config.toml
hop_length = 320
input = "log_mel"
spec_augment = false
win_length = 400
encoder_kernel_size = 3
encoder_widths = [128, 224, 384, 672]
decoder_width = 256
decoder_norm_position = "sandwich"
decoder_activation = "swiglu"
decoder_head_dim = 32
decoder_parallel_block = false
decoder_prefix_bidirectional = true
learning_rate = 0.0054
lr_schedule = "cosine"
warmup_steps = 1300
Rows from block 4 of the audio encoder of a small audio captioner, named by matrix and row number. Each number is 128 + 24 x the weight over its row's rms, rounded and kept within 0 to 255. All counts start at 0. Numbers have three digits each.
After each channel's rows are labels from the 100 clips, of 14848, where the channel reaches its highest value: "strongest on" is what is common among them. Only what is clearly more common there than usual is listed. The data: synthesised imitations of 52 everyday sounds, one a clip. In brackets: how many of the 100.
# p10: first pointwise conv (encoder.blocks.4.p1.0.weight, 192x224x1x1), inputs 112-223

p10.116:114076157105158092146103135120140105169127101148141142139164094135107104121144135113132131145100113091103139154108130118110137093110121155123116174087130079143137114162133124118189118128109117136131126130101145136149135079118150078129158138104103122081079126142127125151113110115104148133119126083108076125114128139132134128133146128092
strongest on: bird chirping (63)

p10.156:150098097150106106132141149097125085092114117101134117096155117084144129167150118112127122132109096131104148182129094135115128087165176141150135109111143124172075126121126109083099135107146144105139119126103132149154109147100091122104100146119144146127160104133108111110132131155137120109111109132147125151119144124079127117162164126137
strongest on: white noise (79); clipping (54)

p10.43:109102129113168160119135118158123129102117113134136126121161116125150130129124118145119126112140143113140147170172102151145128117092146143131133153136108078116131109129141112134139200151137128130126115128178148137127222093135122112151109127113150154132068112111109122135135135136114141148161129145118080151150119136138141107119154137126
strongest on: signals (54); beeping (35)

p10.107:088171088109119118139139181121172118176178136137153169106151118122128112104123148113124109128129111128116113163102148113146083148135146135110104165163085103141147152164109162106130111149150153122119149151153137135141113135147157123102116134142128115154167155072156114149145155136143137127113098123132100111104163110124183111126159147089
strongest on: bird chirping (35)

p10.73:088104089143173115098107144126109132107077103089117130149096099151180153154103180115098117111108127109105125148117149130172111112150164133103119149125122106103130086128153123129173100133108100136118126125129145137130100100120119090163131092111135152114134131122112097123137138161084180103104151162177128116143124095120122162129106142120
strongest on: spray hiss (35)

p10.47:099098122151146150149101119157143117115121100114108121123164092156080136127064090120109130104108127113142149122117123121131166124103151099136099132109105138124169134093125146145169107113122171104157117122110160148144114100131188104136135129131165166099146144099162102148146142181122118189155073134122136112160123095168176118102109112103
strongest on: laser zap (36)

p10.105:105182116194117151128154177126076105089123138125135109144134138088138145194102138158152141110164111125079108115140091123128134095111093097110144143116131158128128179133154135120112119110158103150150185139124150150112119121123184112135130145156150127129143129105104096140111130115145133126121096137114152119116141099134117134162117099118
strongest on: signals (42)

p10.154:143123147115100138110141109103131136142140132128147143123126082142134145134089154173150123139162094134071133095110127097125107135100136114117109085130076109116131141128139130181074107089145086105139096135123140169139140140148082144134139123124123115092119082131114139132093140132122123165170099117114124159125116212159087113138133128155
strongest on: signals (41)

p10.121:149163124108154166085102116121105138126137177089124125117134113133155131092138125102149154122143081142103131109122119126133140130113148118148121128139148143121139065110110148123104142136080091145127110120111123117113098135083132099155099130120081121094138128104129121149105195143152101096097148124161129090113143099109129131097158150113
strongest on: signals (36); beeping (30)

p10.28:116102161105140122121109110110135128122153138144117122133158075101085113099149142129111130107103124155091107116112108117112134088136120163103118119148201133103144158174109127104139122138118105096169106108107108160140141138128138072124159140154133136122137120116123127128116106148123123147116150094136116125096194148164096165122086154141
strongest on: bird chirping (36)

p10.142:115105164109164126165170157140091149147108142138105135075196146131135169131125073119153121070151153107161141140123126111149114123116144147082173131094112136161102116080133153156113168098154134118119100139141172118135133130107135138098145131137173102133078084141093109120138134144103139149160126096098142119163129124109141096162122138108
strongest on: clipping (31); text has "clipped" (31); signals (28)

p10.38:166146128146153133140085112105155146182134122102120139182112114171152106157136128117107097115130129141148103110135187155167160181131116156100141140111144133084132141141162149157095170137093108139142128137113115123139139142112119128139117150114095145117149107167115143129147105094144126108139127119128107148073134116125153158088113081136
strongest on: animals (34); clipping (33); text has "clipped" (33)

p10.68:097106117089103143136136145109151148129127088099123121089145113111119191091141152132118110143076127131099118201135135106138149120125159111124120109081099128121140118122126101140123139139173135113138129134113105118113114123110131133138192136119134178154114114089111124186153154132121106096168134140136138136114120114088110101127127115098
strongest on: signals (31)

p10.60:141125149093104163124140162132143137153152095138128114159092205110121157161190130110133111144132102113158085112143123164076120100107115171105113131144115135099142125103141158128127128103145118089107136097159115104141130164140127176138148118102128102127126127115081114100104130111100128105112143105204137086135144122150103145107136133147
strongest on: household (41)

p10.18:173110124161099132101114141129111120143143144088106131133089146109127133096103124146084123119091113150088106080153099160124078094107156115154125119140096132115085123159098108127153136133132139159105174164108123095093134095146123113106106125154141128134119134107117135130115132141094155152112133156172204132110123145160155126117139142091
strongest on: reverberation (89); text has "room" (89); text has "reverberant" (89); group: signals (33)

p10.186:147088108130139130162127123106099156135159103148107091150099142137112142157123138108142117112157120175117128105120135115142125102126151122115134108132109138120113183152138154135117207145089146159110153101167147125155138101168141124090116083160141114130150122136161114101137122096159173142150153093146178128129150109135110107110164091085
strongest on: siren (30); laser zap (27)

p10.49:151189137163133110114093104114122153110126090150108110125131161145172097143134139163112123140108113089120109089130137127130129108143131131111129117116111152130136105130127145103152119126163130170165155143124073129130140124128131125120105156134151127095153101136148122135126094101143133138143115183123183148155122092128101128133140115143
strongest on: meowing (29); siren (27)

p10.67:160141132157141118092140111129151160131150091135101133114113101096132116109126151120122108119152157088105161142084076150126156150135119141111119110121150142160118110098148154121163148106142121105125111135124101083122126124128112114119147125130148102090132158125113108139153150130140139096122144109138120172139172129171118178098121151110
strongest on: bird chirping (48)

p10.96:152089112122137080111148137172142129106123163135179120118146142134109130132114171143155141125159141086131138128155112082103123128111127111199103169140155136108102113127154145120108150094113160116154125114145151128104124175144159095144107133129149121128132109172079173094132175117089116072102117113165133139113122114132112138122169114126
strongest on: laser zap (42)

p10.94:096163117094070120125149114091160098146097131093154131115120114158164109115133104157137101115078139111173129117134140123107136133100095107114141175146099104112132176094131145140127148122163123114137106136158130186129178094113119104124162120120124130169177118126104166134104130122162137137130112104162044139136107116119131114131121115146
strongest on: household (41)

p10.0:131118109139180113140113115117171108133140115132169127127135136136144164147108142142139092170095146130117125141117119152139128096096124175192068132142150132096101107121120118128125112138120111130138149151161143105122115142128100132112129107129129108124107122109082161099120119095136138144130084153132116120127156118137127161159151127110
strongest on: bird chirping (27)

p10.10:131109134084105127132116128133116133090113139148115134130161132122066086118135143155127145108132096158124162114153116122105134136137114136132116135137118134132150149099116105175127146027166097112147130184114153156128090114138118140158122134154118108119093173119111092133108120104119111163105112118102106127154124124135141129122097113117
strongest on: beeping (29); crickets (29)

p10.20:135110137149127077122148111144132136119107125106146155137147188134147133107128117168169125121082088088155068141139148144142119108077131140110135162146153129080109151164120129147162152085141143099207120107146105103126181155148109108138143142119151181106144154123174149121117161112100125104079099119105104137149113138143143176131107140109
strongest on: signals (28)

p10.145:090113114111100153122108147155164142073126116107088116133105112098159153163160175146137125155122142136126154156115087107103143146093132132158146139093098157192165094148154124126148133133138122133160136093131116137149112131148159139135149146119096164121088129144152162139113107159121070161111147136106141162116117155121118116139121176100
strongest on: signals (28); clipping (26); text has "clipped" (26)

p10.173:177122094117139112126142158108181130132104159106114088142074125158148124078145129125145115110078111143178115121129148114137111139144092104163119142095131154119094125136123148143125185099073106121103115079112111125161131122115135131109123115097129187130152143118182131087124112112143101153103087122111121127145138154138130134166096125121
strongest on: household (68); knocking (31)

p10.176:105180128100119140151142109140094106117087141140105157124141099142131107121140155135093097112075084085094082127144149139140168108132153136106131109150123130088150128108126131110139125091171137133139135112139119068122104139127134111108123115120169107165172140095118122135125157113147124068132087108140126129091089060116154147166134077090
strongest on: signals (28)

p10.157:095134182106124144149150150154105126121148146104096118114121152116154098117110126143121110115142114168153154107183144168132141145127135146132121154121149115159125122182147170141137156110136158163168147154130120139148140106119139133138131117099093088189142141129079152172116101162134122083166120135108129143127142141124123160117113137093
strongest on: bird chirping (32)

p10.151:129100163142114117158122161083092114111101128143120144155136133163132147141107147112133129136105176129100181109142136125110106130132084136138131078196116137098123120152108108117152079154140178109135084147114154133148116151174139111126142156088139083140179148170124151108124107075102131140114157218085080140109130107145139132128115106138
strongest on: bird chirping (28)

p10.153:144139077093145126148124127139128129126163176161124087098105078129158132138099135089107099122099124137158125114123113070166125109123155117146149119170115103142112113130093098128093159118096099167145106113151082107168113160122187133161104080106119147112116142109158180117094110140137132137129151126142099098098097165131132108171139145145
strongest on: household (49); clipping (26); text has "clipped" (26)

p10.4:147181162145153135146134186083134110094109103132142095124143080145108143158075142079142084110099156132109085128096143115098140115114099093102118111133146128139135133106117134176096187122146114118133105127141077092144155185099144149116123113078141157118115112144156165132105097132102132098138115123130096121071115111133103135117131131109
strongest on: laser zap (31)

p10.158:108122120112125104135133118068117114169120158124123158110120084133163102159133131127140157111116173127110098150115078159146151146123170117150093126134136142111101119094101113100091195113113096161149165127156152090105144163145129100079083128135145113113127150098099098094120112135102128101155124142141146116114118118144072089131117104093
strongest on: clipping (40); text has "clipped" (40)

p10.167:134151159092064126123140120148163105119132167098163106158114088157149109120098113136098104107141147096142108184125121117146108146114127141163135106150099110115137145135154151137112079090135148118106093126109129141069116133156126195143075112143109129147170127116108120133135078111097135155180100117114119128125143132152123165124153108138
strongest on: household (50)

p10.132:070126124104142130113171140137136102137140118145087144162123156141093144141122139133133118156160092130150125169138113138139121154134123187167112192131114148108104119118108164123177129163074111111139120145120103116069104082079118126095113130155145139089098072157170119133120149128119130130111097109148159097163165108131129142148136128108
strongest on: laser zap (33)

p10.52:146100164113152098138099093137131141170149133121156133088110122123147173099110164144120142109085142129152136093130154111145153159137157102129089160115132159104104109135141075090148078147157128137128114137115133115097170174108129115152091117100097096158146102122096138099133115134122149084152150142159130135107137101126104161158158143118
strongest on: spray hiss (26)

p10.188:108112116098093115136147090128096109083144140151144150151147155154098097141143107154085154150135127099166131117089163092112077119141108132150125143130164126153121116118106140110135131078161121097128133134166167162086109151100119150101113063135174134107166106126140155160102110067119119101163104115128127132128105106133159153111159128149
strongest on: signals (36); beeping (35)

p10.159:135068131116136148109117130132093155151134124136100121213122138091156138115118157112109142114077103095152110186147110100133136152092104137099195144109142142143106111143095143125144126101080134089137153117102134120145141168126147166102126121103125139131156080091154129118144123155136166112121146139127136166176198140149159127109149129150
strongest on: signals (47)

p10.50:159193089115160118118123104178107151154110121134086154105155095131143108119107081109142116132131107085120110129091121118121144120160108107116112142092146130146120117080103122098125183137135139124195084109134099099149138151088103128116179109141160087126116108110145108153074132119094127107089119139124121154120152115112131138155103116082
strongest on: bird chirping (76)

p10.53:116143115137158142147139099073117162128124120128115109145143138140187107084169133107171135134114127133118150096150155152118126165136133146127122127170084128158108143108133139171114097147138201157121106166138095148126134147138159121142143123180179141145131145136132129159145150145141127154158137172112120130166176101151153107122117118136
strongest on: bird chirping (32)

p10.150:160092108130118104103126154138145085147116105142149125137104127163104123191103165102106143155116150121129152131129090144141094138119142141132126123085123110146102102112177096129105079142107142081121071110125120152153173143133113247103157128126091138103144139158135122110099117148116098152116175152109115139110107098131157103128148139102
strongest on: signals (42)